Weights of a small image captioner.
Training: adamw at rate 0.0021, 7700 steps, batches of 256.
Rows from block 4 of the image encoder of a small image captioner, named by matrix and row number. Rows with one number belong to one neuron. Each number is 128 + 32 x the weight over its row's rms, rounded and kept within 0 to 255. All counts start at 0. Numbers have three digits each.
After each neuron's rows are labels from the 100 images, of 14848, where the neuron reaches its largest size: "peak on" is the class under the peak. Only what is clearly more common there than usual is listed. The data: rendered landscapes of hills, water and sky.
# gate: MLP gate (encoder.blocks.4.mlp.gate.weight, 288x96), inputs 0-95
# fc1: MLP up (encoder.blocks.4.mlp.fc1.weight, 288x96), inputs 0-95
# fc2: MLP down (encoder.blocks.4.mlp.fc2.weight, 96x288, transposed), outputs 0-95

gate.8:115023128122138128095128128128117128128128140128128128128128213058074128002128054129128115128164128121128124128124128038128128128227072128135128059224128128080128131128112125129128128110134168128129125128132128128117153128128128112128128128128137073139128128190128128108128128127128128130
fc1.8:201128128129130128128129128128145128128128128127128128024128128128245125140128091128154151128128128157128128126128082141124128197000132143128132152128099120196128088146255133126128129127127149128063169128128134128128111067128128146179127128108128128133128128128128128129128141134128128131
fc2.8:129134128120125128128126127128128128128128128127000127128127127125130130128133128127128134128129128126128100128128129128128128127127128129129128128125130128128124128128128128131143128128129255127130128131128129128119124156128128128127128128129128129127127128127129128101128128111128131130
peak on: gentle ground

gate.27:134146120098125135159015123095128128145113127132130179196101126156082100123134178129237151134134134151113105095136120158133124121096142067130137118045140090133073104113153080138138126121155121138086156134110131150085104127165089148099110134130126129193144186132064154169148182132157160124
fc1.27:172130127121114130141135128156142100146072067114143182113109120116160171143175114043175137112134147200112149119131100147117167127063127119138109097141127152129121009116125193116139174129148110129172119125114150184133095130137144254139108166132117124143122157130086116119145127157121108142
fc2.27:144119148125155127086152106135119130130070152138195106130108128085145172154158143093139164151140124214206210073130082082141159129074123123137093137143110142163078119147125153175166141143107097173163130071163114136137082129143128111116103128094178135130084036147121158163150106175125123126
peak on: steep ground

gate.176:131149053129157140162123120153126132132168155149126128168120114163135107133128130121103097099140118149128123124165168072147127110147130182142124143106225049127149158104178128104115082080130153079134146150124129140118158044070126100162193177140226121131153126151172156093181124126133167137
fc1.176:143128183126126163208144111176136111142126132128126171120142161134110119139174146070157127183047130255104159133122121125148128164128129093082107127169097220129131103064171145080152144118104129141122154129146114117141108118121134147128140129083160156121092117107144113125153061151151123110
fc2.176:123067122188209136137123123111121132224171211127148165131128126157089139162133107114135122146160128174121140088125102114099151190117123151105132092136128192135121129110150133146107159104119150128092174117113099121100012139106149128139128106055192120128073154128122155119125133173129155110
peak on: steep ground

gate.95:079111130198083153162126132145132077145143117124121172155114123170126120062105116102097135149131163127130171160096131128125146129164052084118223121156172117113113132119135127139158075152102103119084088096124183146085161136100153175132145126098171122172216211145096128121144151084134118142
fc1.95:086062130093142122146130163126095128129127121137118056126172096107082108128135204130042093138100123097159129095140169129119129128151138129167122137127169075071118251126096047132129129108127117123133116121158150044116153130140121084124125126153092130127137074168137137154081140131169138129
fc2.95:052132135131169007123113127128128129129128131118047114130153141157111127117110121255068130138101126110135035131127150146154129151134128143138125141129129050104109170183136129071128127136111127208119120122128093110116134150146155129138162118129145064130141133133129126122123134089127129113
peak on: snow

gate.248:159063121152064179144167112119145187139098129117130084127130047128158123139131194132151173144061120072127123128114132129090131168105157097128133131129098157211054137091115120105127155130167077149101145126126149113101076124152142123108115082104121129126141125100106111139122207174126073193
fc1.248:135127143125165115114097165122123136142072146083093169078116159157088127039146088176128103070125114142122145110127086130092186128125114108129093112096162099072126070125175118085127154141115109075082114075129136128119128236143123162111115127138119125157103032098128129113117149136173171107
fc2.248:206146123126106060121126076161130129084115152142139142128137125144130074121049137118125090131132116234141111080127119137126133055131127126065094111125110178127128107143137213163144119108085088106100126140150176203064104164134116112127082135156140127170136162125128135114134108061129128132
peak on: sky

gate.175:175129130184117131126033131139135152093191063093121097122128125128113176067098130116181162120127128115159097124135129120061115119113163182139137107115137160162132055148120145121128163157099151130120139070160159149125102119174216151125080066128129132098205145170114126135105114166134127091
fc1.175:160166121130138108154174119127090143124096162121121136147231139176127137103173155157142131138127113108105127106142125164255148148118072120114123121126127203132077164082138151060090094125097085080100108172148070130136130136116151117156127173181172134168139137131111127147147136147152150139
fc2.175:126103137116057143163071103148082095116124096138116102127097067101192178136183124133135137122123139154169150079144130133129123158105117145130129133094098129142116129136146118233196129190119115095184132119171098181128132134210131111104100105098159127125108128133136128116068126050127187090
peak on: sky

gate.205:104136121119112128161178119134127128140127131129154108101121109159110111128174153130092118077094081044158093160112197158136060139206063086106096140123107118121106132111113107229162121102143207139137117166186128136171119126128112072103130128103114163139097045119147149130125105123163128128
fc1.205:098255126136127093105061129142129074160132164087079158172114144173123128107087108138124162102167119118128119120152106153129127083143100125128091082091204151102122069168163133161124103178132087122126080136145175145126114163178141119128155199128131116156135152131091128128143127069119098149
fc2.205:167129128120089139060159127128103102126084122136085131128128154124129128134133129109129126119131115255128143126128058119130126129127127115128130085129091174127127123128113255132144113130130128127127128144134168157136000139104126126075126203126127140134127139108123144133127071126089128164
peak on: steep ground

gate.197:130041189056085171181152127136105133154125115140127130128088079132052108125182206121174128121107121114171141166127131152148123143087125125110121158130125159129093126097179118185204129098137129156141171069129062107129137142144122123108147119109136137075135106124161081156127124126139128044
fc1.197:189145100109113101148142061134129163150129119128106129174130054133131117083141124219118128072080097123131129129127149117165129092131096175157152147089179161124139118079128095118123124089160131077133164163126119109126180092068049092155142183184126133121128128188149128131186134091121186126
fc2.197:152201118074150054123152130125126127130117107129125112128137136112123121099125125150120123117126128120126135127129166124136105000180124127144134128114129117094147135131124107122127128134141132110131129127130128127134255172137131133122125139222103127136173126129096116127123144124128053128
peak on: steep ground

gate.168:174178128128128089128128169128128166128128128128128122128130128128128128077128153128128128128128128128128128128128128128128125128248128128128128196097144128128190128128128128128000128109128132045128128128128127000128128128128128102063095128140128116066128128128128160129155128128095128075
fc1.168:128128199113146128132128193128118000128106128176128128128113145127128128128128128128128131170128129061128128128167128128128122118128128209128128128128128128128128128128195059077106128128100128128150128090081066128088128084128102128128128128128255128128126124128128128128237128106128128128
fc2.168:128128128128128128067128128128128128128128128128128128128128128128128128128127128128128127128128128128128128128128000128128128128128128127128128128220128128128128128128128128128128128128128128128128128128128255128128128129128128129128128128128128128128128128128128128128128128129128126255
peak on: steep ground

gate.102:126057125130134103099132129114125151131120136160167127094087077135153159179142207128139121203125124086129112183114146068084129153093129142141175166140119111178181137158123079222122128118147127158156150138133129126097106123146128150140147111033049129123053137147127135092107132132091098133
fc1.102:129090127146175140126148081148131194111088135208140115100130081192127131233157183120135118201116137121161127157085131090126129124080158128128177161158094099155166142116163108112120144121107132154101195106128144111109128120117157134088133125051137133114133142133062160115124118173151063088
fc2.102:064126116122128037147148128153133132128193132087130040128135125136146137096125129167079126129127130030135043129131201129127133138133129132167129122123167101136107131196123088128122162127128232144178129132128130059128165115158124101133114128128128112117152129087161146078142129082129137124
peak on: snow

gate.1:099138101122158117068146103127152127129100077123116114077113102147078106156130142119131106098107125118129106112166152145090130162121163111167100146125137123096001124130155099113139146151200145186072165087111165125101123130174105143068127123158119121111137126144128130152068070162166024110
fc1.1:150149124147174126129127133139107122095092180128137102084136155187181128117129152130160144178158159121189133118061074131133182110100081088065103110108118095168155081141094134113115161130099031093121109137182150140124095151126123138131117115142143155137135142072100127058179217156158124139
fc2.1:105086174102029132138090136128117121110147080143091089134076128120109233225182134121131133156130165114192132069203129128129129131117084130130135205129130128134103140154095128159126122148120133121157128127128040126121151120215119126131130120114166126136101128128130135131123123109129154112
peak on: sky

gate.111:124163210130181101215193128150124128126104140128125100098176168138151132074079129173129108111125133097145126148124128150163125129200046125056101109036129117113152127104126138058128122162111125122130119173138112102134121178134124078129160150173120127133195127128129078117124143133149171121
fc1.111:122130154150139180029097131128122082133088132166130132111130180198054092163137162111166143124158087128108126128170107163129116149131090090101107124142108132132105105141091160125186118157127204128065086120147117141127125142151114126072095128120123085200099131121103124130090140146173091038
fc2.111:126161092167176138107084127146135117108127126089135142082114128108161124042081128108143142103149134132184117136127077138128139161106198125116105058108159106140129091136176163126143164129128111131102118058125177134160047134144122142092148129149121191094151091130097069213205132162138112125
peak on: steep ground; water

gate.115:108183189128143145126140109123127153053149155107122132132158145129115143051102110173072133153138144093112132138090145107131125105153112129121101125114187121092162121154110093013116115163118155129140145169128094124115110085070151040179144169162132110083161146151173151116165175114119185130
fc1.115:124113203125178132126084137129128125126137125129136123103105139127111183122143132110092177192164213230138132065127101132117191155039127127126120113124132118169125110138159161119124147221078122127137137118128054129128077137168136167144121120090167138084145135133104133143153118167123169123
fc2.115:109122075181129126141129135113122180168151142129091087135179129167109086126094142147106151067116110076134110132120133136117114219155211154150131098111126162106104134119160115072053137127108176156137147109111137108096103147135134109124090109134116101131239125122193139082060140133099126084
peak on: water

gate.247:168114151152059150165127137128105147125126131138154211178111134124095135039126087106148096149136133128159125140100079164128118126056128103112134102137122150179189115083130148212091123104115147070192135100149034093130125128165107111126065087099125117138072134128115141101128109134126127129
fc1.247:112076225169130095104121102118125113112139145144125148126125149112115126106114124098122117164192147110117089099163057151151108129088125181129063099182127083110132126148164134113093134116060105128132127047128099115112124139148126155151128125081255169090133186142112136129143088130102129127
fc2.247:129174109160129076124077127124137128145144127108089102106128126133074132128156101140099225139123120125161042134131133115020101156043155138127135138091133127183072125127161123100109136160127177171144195125124130129089129133198163160126161121107149128128160107101140179104126130127114165079
peak on: sky

gate.46:144123172107131128140107126128177111173094129123110133128127141106040144109128131102113176161203166131104117096137116121157148097120041108136109115107086125126165078117174169170137145142085032112122104130173084121148094118158124231119115125100097152122142109157124045159163127129136131152
fc1.46:122078128083119101132167094140155122131110175129125123039152081137194138255207152103134132137076125094145120134186131132135143137055108093092117171128139137138106144125119106100116139124077129139085144131180160125123131126166168148144102057127149165128077104099127126141131136111155154120
fc2.46:125104134122092138166134235065067130154146133186132135136128120162107127178161124122133086129122125132115119125132123109114112153142127129129159134203151177129121255122099113123059056121135182134127168147128129129103129116105129123126133119107137073119135135122164138096045128115078126146
peak on: water

gate.178:142130124156144111123127055118193121126090133128128160081150139142139073130114118115111144134141124163102147111121095150108189138056125145084071061114123161128063029164126126115127182126108097147055177092081127133118027139119129164144080129155143127122129142104120144123166180130119135125
fc1.178:169138162156087044086128055095145123166102160118073228130129144165067092141137138125142137169090101122093127145103138129131167129066087116114117111140148155128115050104126127105138127133130131185095140123128140151102080182116183160167131129129124107144112178128128103066091130117128156193
fc2.178:121129127099217190127108131126104102099157129131129222103129128119138054105114086129158086116129191178113128121148081154139180110153121127056128113128207107101247174140126161130128111133123128054129124129068132130128116134152124120127139127173126118105111132152145085137130114133135152151
peak on: sky

gate.75:155123146145132115150200123125139148141130164129154127127169143113145125215111099095124095143110129130116119164112146133186156125105125133116054136142092101103167128132111152099035142084101115109126080133112074113150162167081136133202127129151122121000083132129130120111125129167105149115
fc1.75:127097120193127085135171128072176146139128186128187110127244126125149128140128053146123110128113136116127102128153128128131147104120128161158128139127098069055167130118168125115072139087120113132119086122175087121084145131111119201184076129183121085103112117132173181121127104153107151127
fc2.75:085121169150124140082098188131113119128128140133165136128124178126127146140123118107120170127158142128123128129128132094145128130134127147233127133176137108127134130128176128115118119127128128169126121121127127128128141000093140173182150166126129130129107125153141196129129097126128128144
peak on: steep ground

gate.270:127158133129128138130130054169150126122126072128153125124128131140163124128123123128127114128128203117128128255120129126128138127128222128127128128101128109125159128192209106034191128182152129129128036081128130127159118128124127159128127118162124109128131129171144126182129128139127128065
fc1.270:128114136123128128116128123179149126128123136128128233124066128122104131130110127126178112128128128216126150128128128116130130070133127098043126121128061042106173129129218128130129128128128076128128099130128128128209128126100128128128128147143127128196127121243128128128128128128193128126
fc2.270:129123127206129135122127128128128128128128127128147131128125128128129127069103128121128128128128127144129129128124000132124128128105128127127128128138128132132123127128127130135125126128129127128130129123127199129128126255127125129126120127122129132128134131128104128129179130134128126128
peak on: water

gate.34:082129128130127096048129128082147128128128100100128099127128101085055158145116127123126203166128128131134119129149128123089127152127137153253127127126047127128146121135130118128143106154124129191121128096128203127125103128129128225123096140012128128127128128127125128131059127140128127128
fc1.34:128019128128118155122153080118128195130085128140173126148126137126123128128122198128192113155128129126148126094128131128103115128128140128113151197176094129185126128129106121148128099127132096128131109109128108141111123124186128011119129125000126129150128128095094127128068128165112128094
fc2.34:130111127145131120128168153129128128148135126128135123128128130135127151134125129130128127119128038132128128128128121128118127216131128125127138112128096131129129129127127128109077127127114167255128129131128126126114000151128127116122122127020128017130133165118125128123114128126127129127
peak on: sky

gate.122:145045104138100130045149068127128104132127126152125134119125122085230129130152125092130127115128120154131131128130127129130170154111128159096087122188127128130150128146127081144111128129094127096176144057128103147080122128128141124139125122077128220069068085133191215076130110125129149117
fc1.122:125126107059089100132111053067123127127116126153098137158087051161125127126164155136083121124119116134128117129128202121129127121126101133128128153174134126096037209108130123146163118127212142106145152123128044133077132132128129105240148140125158129128122127128128143100130124065114137128
fc2.122:130236128104130123128200127128128128128127082128132067130128129128127125000128128131127140128128128128128128128128129127128091127126128128128148127128084128129128123152128127127127128128138130128203136112128128129129255155126128126130128165128128128139229128128104128128132128128128124128
peak on: gentle ground; steep ground

gate.162:079180207128122134129128111129129128126127111123140130124107128128045101128128131128128014104128128106153128128128128183128174128106127128111128141124128128128128128089126162216131084128128118128129127089157123128128255163128128099128128150235128150128130128142128128130129128128100118146
fc1.162:110091128214153127109109128128126131116065128135128128128128155128128128128081128128132131194133128128128165123127103146128128132129142128128128054129163128128128119210128193128127128221124128128128088126128174098188128235212128146128128128135143128128202128128128128151054220132128120130
fc2.162:128139128187136149124128127128128128128128128128129129128128128128127126087120128130128128128128128128128127128128027128128128255132128127127127128128128128128224128127128129084124128128128127128125128128128172126129000135132128129128128128128127127129131128128128128128128128133128126127
peak on: steep ground

gate.86:120112059188092124130119133117130143141144132095175082176124069187090133129101138157134132130137118108129108123127124140069202195125205128136144108130107098160099089111123101096074187132137049141120132087156142125094122104160123186119072091116130109120131140164100140157089192204126136129
fc1.86:101069130159120128119115141169178136142163097083164111122107056134111077141070123185132126163109148125120129129129127161040161145141149131157102122128117076176133131114128106125128181116121118148072094090120167060020073129148120187125083107113125119078114176139135168153089123143122143111
fc2.86:158127127179185126114155123118148148128097199119128173149137147127131087110089145112128130132141074122014169152089106135141128105163128128113112098137083165140188124067152156066107138108122059128085108124072161081152121124015151130124128134127120141115130132135086127126160163185129120149
peak on: sky

gate.99:153132198132133101124149080113124132087128135132137155134214135128113095072130130200125082132127107062124118106110128131132180045133110131112124129112115124128190125088092140116150127140128116110205096128135125123131181180132125058138117109246128128128099127129129129034152132128120153132
fc1.99:114139109213124131108105134159177101135146129108075145121072120198099116110094095125130110108138134140149132130128115131168118132126108109128107113126139124132108121096211088182129121133136132131018142131128130213168129118106120129072193137130185114158130100145116120190212075126130083161
fc2.99:134133139117143156128108149128128125127123100127147128128128126123099118166134081107128206123133137148128158115128147112128052117142124121255170129126125128110128128117125048139150128128134143125131157148129123135146158000035125127126128187139134126140126083128146128127128128119128131153
peak on: steep ground

gate.71:142134137172128128105143118157226110169059121082110150131131129133113103067032115109137149128129133151138129200127129124130131132117103095088123057130094148107111047104165162129142127133096039125079130105139154137159135138128128182069137132131099158161156132128114035118137131143113114128
fc1.71:151127162191124138134150125131208126168050157068133138117119141128136092125111158070154183134094130140128106177051118121099144066128103049108124137154130139127123112032122127141132127134135136159137152147132150185231094096094142166118132141139123130161136133144111065122130129156122115169
fc2.71:122043170131121068150223126127133139179141157133128106135180115193096092144157129131125111129113118047117139132135207124163140130163110146147125147173164146126100177093120075088080099121143129144120123072180109113107194107111130119141124136121174101124145127160191160117127126132127052119
peak on: sky

gate.199:148119094133128176121131129128128128128149129128128128127128125128153111192204129108128150180128128163135128128127075126128128128128210131128132128110114128158129163128125155140127128016128097118152128129145130131040023128070128141207128128078128181128069128128079112161104081128048127135
fc1.199:132191106128151128128226094000100128192128129097158112128128125128128128126128128128129128116128128128128128129128133128128158112129094138128132128127178128129128128046132123128099008091220126127127166128128127133128152024128128128128135128151105129127128127128128129128129128109127127193
fc2.199:129124128000128143128128128128128128129128129128131131128128128129128126133128128128130127130126128187128128128127128128127128000125128128127128128132128130128128128128127130255128128128128127128127128127128127128128125152128128128128128126125128128128125129128108128128128128135128127128
peak on: snow

gate.256:131191047128137114129129118160156146116122146062093175120140119168118097120105108119138112054076090090077157129134110161129083147150122132120114112055138179106077112045151094148144128098148160126135140206133157143168151096104124101126089161179155116115158131091136118207130138105151080133
fc1.256:090104121073137114108132129130085065158111129123111136114090159168100130165132127129175110110128087135129143117194057131141144131104152096116128047168187138128105124130190196113141118222140105174110162082102154159123115147176081125127216128091136129181123172158135126134151128098145109160
fc2.256:117117123114128152183120146123066133149127071164019097134133135200093127133162164113149135039125127128131173126129124144130100132128189196125189129119108144098130135129165131126120127134133128124154194068108074114120109166126129066125149124131128118127191127128140118077038133125155150088
peak on: steep ground

gate.208:230149168128124041129152095132139128225128130070117127056128092127110122080129125155122128150123129128130128128128127132128156128135090094072127128068112131140126121109140113130128147129126112125073127128144128127128125139131128129127111122128128133209112129124130122144125128052127133255
fc1.208:162127125148128129091138099070113128127173129167074115000181127100127052137150075149122167119129128128158127129127133129128128103117148169128128065128104064128157118149184149118121132127079156111107192167080129128127158133114130127134115129128127128120128129132128180057159128185059138127
fc2.208:130129128127111131122128128128128128127128128127255128128076128118156202133131128126129128128129130072129133128128128128127128127124119127128128160128128127142129126128127129255117071128128125127205059129128120130128127004130128129128126104117128129128101129128128152129170128117128192128
peak on: sky

gate.92:100105156085141030092130128158139135133103166099128091182147134146103125129122167184055140206081121078128112131096142129127126150172120078128127122135086151135118124104110081098131115173095030151087126127123178105106147175114075085166123105125070163130090124129087109147099160127097112131
fc1.92:125141190128138122091165124131136079140094196135126115143132130174157123255126129188128155130123092114086131124144147148116123127123212107125124177161061151119128124111128148072129146129137103143107139149125120045169118153095120136109093143122113074158101119096111153122104149130071092125
fc2.92:098116129132128126170124133129127127183132104134099169133105129158048209128227155109111044129150127125138125126180155127130135176144076130107129162120175135128130193129114101139123126088127185128132036118137085126126140175126124109132128127121195127141129156069129129112110084127128137036
peak on: sky

gate.25:109131094216145173120167145160123119122078109133144114085127167122173145163155140118189123129135110169110142158129105142124106237128168123140094081182137150138143143130158162056128129157096157157140179173137159112163057117157171127136108145091130113137127127114128126124068033137128099098
fc1.25:121125090084121126147121093127139129160079102126117192175119084128159099148142122142131127074059117079145183099116166108168168081150108140147125145122158158079089129058105091189161086115175113129193134097126075125094147085091107117132159219145168161135130115165114148126152126067125157126
fc2.25:127130123074147069159122128120134129147151131128088125130136127134094122104161142193110100123070124126113140133129254116165143033225127143134138132078124083127139149127138096130121131091129128132128126113115054104102228129069134121136127128180129117126133131134127133111128130075126196121
peak on: gentle ground

gate.224:106073108156105132154114217085129125133151080140175110132126150086126156100071101155121078098154171112098125127145132134131138126127099132151099124157095074122142128204125132197064138090077126125150033120108101080115139136128052181179108119157113127123146121131123160097161112157074104101
fc1.224:120169099152129104017132172127156119143108166089133065111142126144121130173104136160093133121083109168101095129144131093101114127179145070170135129110083118116127122115103095127125177079110129141064093198137130129151124100070091137116106187151110071142100075147114135200125190110093130147
fc2.224:041079159136134100152170145131090115117125089136068083151115129131141128142178129138120165127142059130136082097138133127163085148118110136127150162167182156118081190135115109084150094172124127144138141117132106126171222157113120129104209140078182128210148116096133136129085127106128170108
peak on: steep ground

gate.150:101070140155127154121149087153234133111128144123134141133118069126206115178113130121133077165115142129113109238052166124122138068127141135127131127177158182143138148103132161132130116070137078128117097135124193122127124130125143143140154126078090125124126163152124104124122160131103042131
fc1.150:119114100138086125058118206076128103199094129137137173126078125124128165128127144126133110183111112188116160094113081176071137121129105047120167119190129146127085131132098153163146113125107125133122125085140158201122107147160107198117127117069109112188130128112060117139180110131114122121
fc2.150:186119054113119118144117180148126127188129129173210137129118124118083084127157147073131097092112118220100144098144117105121127097165117115086147133160124180147133124091101110139107082024128151131135137117141104186110124087123089131138119229131146122150133160132106136155146106128128172159
peak on: snow

gate.243:218122136128127092130170043131183152146025142155136131103121088122150127142136136129173167205088139128128117128091069154119158130094078080117093115133113155150088096141128156129129169135107021118104118129153159189126078128135142161128098120128128145128113150129117077117128145127128084155
fc1.243:128096120152127034064130126110147140111132128142163090113128137105193132172110077135125131141157146122125131065128049161098127137101109134164122124128100118152065134188082121161084161122119100128135091128090155172139131115126136191127018129153136075126100125137103166141130160046105121153
fc2.243:128131147125133012106190101114128122127128121131128107137159150117128130130164128142000139156137056131118126128127131115128128111116120126131128001150062123128124128130128129087129141129128128208128202128128129137147128196128128135127092145128119098128158165128084128103164128128128125142
peak on: sky

gate.246:108129123129122082143188074175167178131107146130127070135166125171136081139138209189076176189121087081153125123098153130136128160130075158140090145129101124151089123112129094039126157153117106130126111124108128072127135156097091088138129122124133133121108112105129127111094213105078127058
fc1.246:161118125128090133113146128087129108131163105078125097159114020106142142133140116162122200129118107119103131128127181059082129094086121130190179135134111158236109108129110133160159128119188174117172154155117186168162134106115128140084090129101111134128090121106121170125150130129052137139
fc2.246:167114134104149127130128114077126139083117147167126108120189143127129096152125116128108221136128118100120119129096135094136122080068132162157147094177120130129129086130136123128128202134134131116131211125105131125129144099000129125138127127150087227081131116127129132089144206108098124163
peak on: sky

gate.182:086065092052127145175097147093051126095148135153116134114102129133133150098239162151131065126115105103141153106127111126182166166113139148109132143144202097154130170138099143116135115174097126126152127095143134130079181146150159054164160112097175127116113128126178147128144128126194121126
fc1.182:099115134148117167161134174083149124103242111126214123128117140078149155061114090144110127131126162134125114146153127128137110187110180136177207102171107105170156155170154138149067128141101130094131120118078135072112169145151131126131127071125092118107102188132131159160143121165120173132
fc2.182:121095124115080112157155122128094184135143092131194057130131109128124187143159133153123105088125118007137099128129129122126116141140129128169133158149143156129078200124027051120062111161142142128123140124150142126133223113124098129116127110126131128148140102127160120134089132118134074098
peak on: gentle ground

gate.195:217121106124108097093187069114164129122144169136053208149129119118211117073125102162128128159133112131120122123136159138119171118092104129051080109138119140162095122130126156126121117106077130082131134134120119090124110206166114153166124131167127128083110216075125135096147151113122130132
fc1.195:144109155124104123133157075140154130131128153130087183203128128118138129123138144140102144252127118203107136128114149111179153127126064131128123081135129200068124128125111118070166126123118063122097129128214140127081122143130161122227145127099130148117104128126095151159113120094124132148
fc2.195:085112131122190230127058167151116129082127087141131096130132207131100153119095161107142102075124128122123133128111124129126127129170211133125133148108150105134146157147131138119116120133102131116147126120062088070128128118121129023130188129127134133090229113131181128131110124156128144094
peak on: sky

gate.147:145134125081121139115154121122149113105170145126132178119124106151133108143184125154136118167083115168011128127094230131136156102137153120042131129142073140192124124094133136127156157070169176105140148158110128075150104095076096102162089137131058115113114131189126144134143145147125125149
fc1.147:122131125105126119179135137148188133131146113107108082119188074144117181054163165136123121117126127107170106148105155123126188158134091122095149152082127114121200161124092126114168174127077155111106042147135123075093177137138172030131133094146140135102128136114147136130121136131198173077
fc2.147:180173128140133098135146082114117131123128128145002044173130153109133126083152125140065162087129080123090138119135151097134115116180133169150125113048099128117136130132130137107117114133113141105186149128122075140151129133094175073136123202184140123127183153101125114071127113085120159120
peak on: steep ground; snow

gate.212:140127104138080109093098131080135136140112091133126166108109108059106094082074086140112130074133154021193112161133113183141080137121129133096128114128119106135096091138154089206101126120135158149181152089125103177138162127196128190107126127167133122113183100154125126148171082119126106090
fc1.212:126145102169128103141159156127186141147109137082159127097127118187094133127128105156165071064084119162107147156142148142159162143169143128128131139116101132104130150083146115102167177034128152128042103124161149106125130138082145130155074148173114082230093072146128134175075121123128146130
fc2.212:144213170126128153124129087189183129126128135113141126111120124132106134123132149108134144203176124128140050136105168102086139153105130156123121151118156140203079118129132118127153135128126216137127166140137128128141050108135118151136136131057133175090103128072130160111125121201108210078
peak on: water

gate.76:109128131140122231182129163126128089095129184135203154129116129128104176133106112191137133146122099106129085162141172129131132149093129088095116135129126132118097117141243193136129101110128123093162135129089149016126157147133112156185130127127129138130074104122136186157112149146142111132
fc1.76:134135123120136092062121019119140130170110071106139120157148113129129126118120184138119145129155124107125141125095118103124135079149128163197161142130153120140146111128033059116125150164152152156115130141169083243130108099138111118095161130132074141122149110114105085083139098106055127120
fc2.76:207118087126131138129172128111181130211139118124182149154120122115116088110123138156122113125048119124107119128130107125115102120165102069120172127129062215131178127031112113124084130084131113127157127141103094118143153134096126136127129159105112135135185137162025127126161148149084122136
peak on: snow

gate.100:102128128128099128189041128128128128128115122096153128122070108128127128128111094128129082098128151134101128128128128178128209128204128128132169096138092128133125163128128128128128101128128128128128128100128128153128077105128058255128128153128119037128128128128128114128128128177061090117
fc1.100:102128128095128066255128128128128128128128109101100121128128128128080128128128125128196128068128128119091128128149128149128086139128205128128128128127128128127128128128128059128110128128167128199126127128128128128041128128128128117114128084137128128106128054128128128128128128128128128000
fc2.100:128130128128129132127128127129129128128128129127128128128128127128128127152126128129128128128128128129128128128128128129128128127128128128128128127195128127128128128128130127128000128128128128128127137129128128128128128134128128129147128128129128128128127128128129128129130128131128128124
peak on: snow; steep ground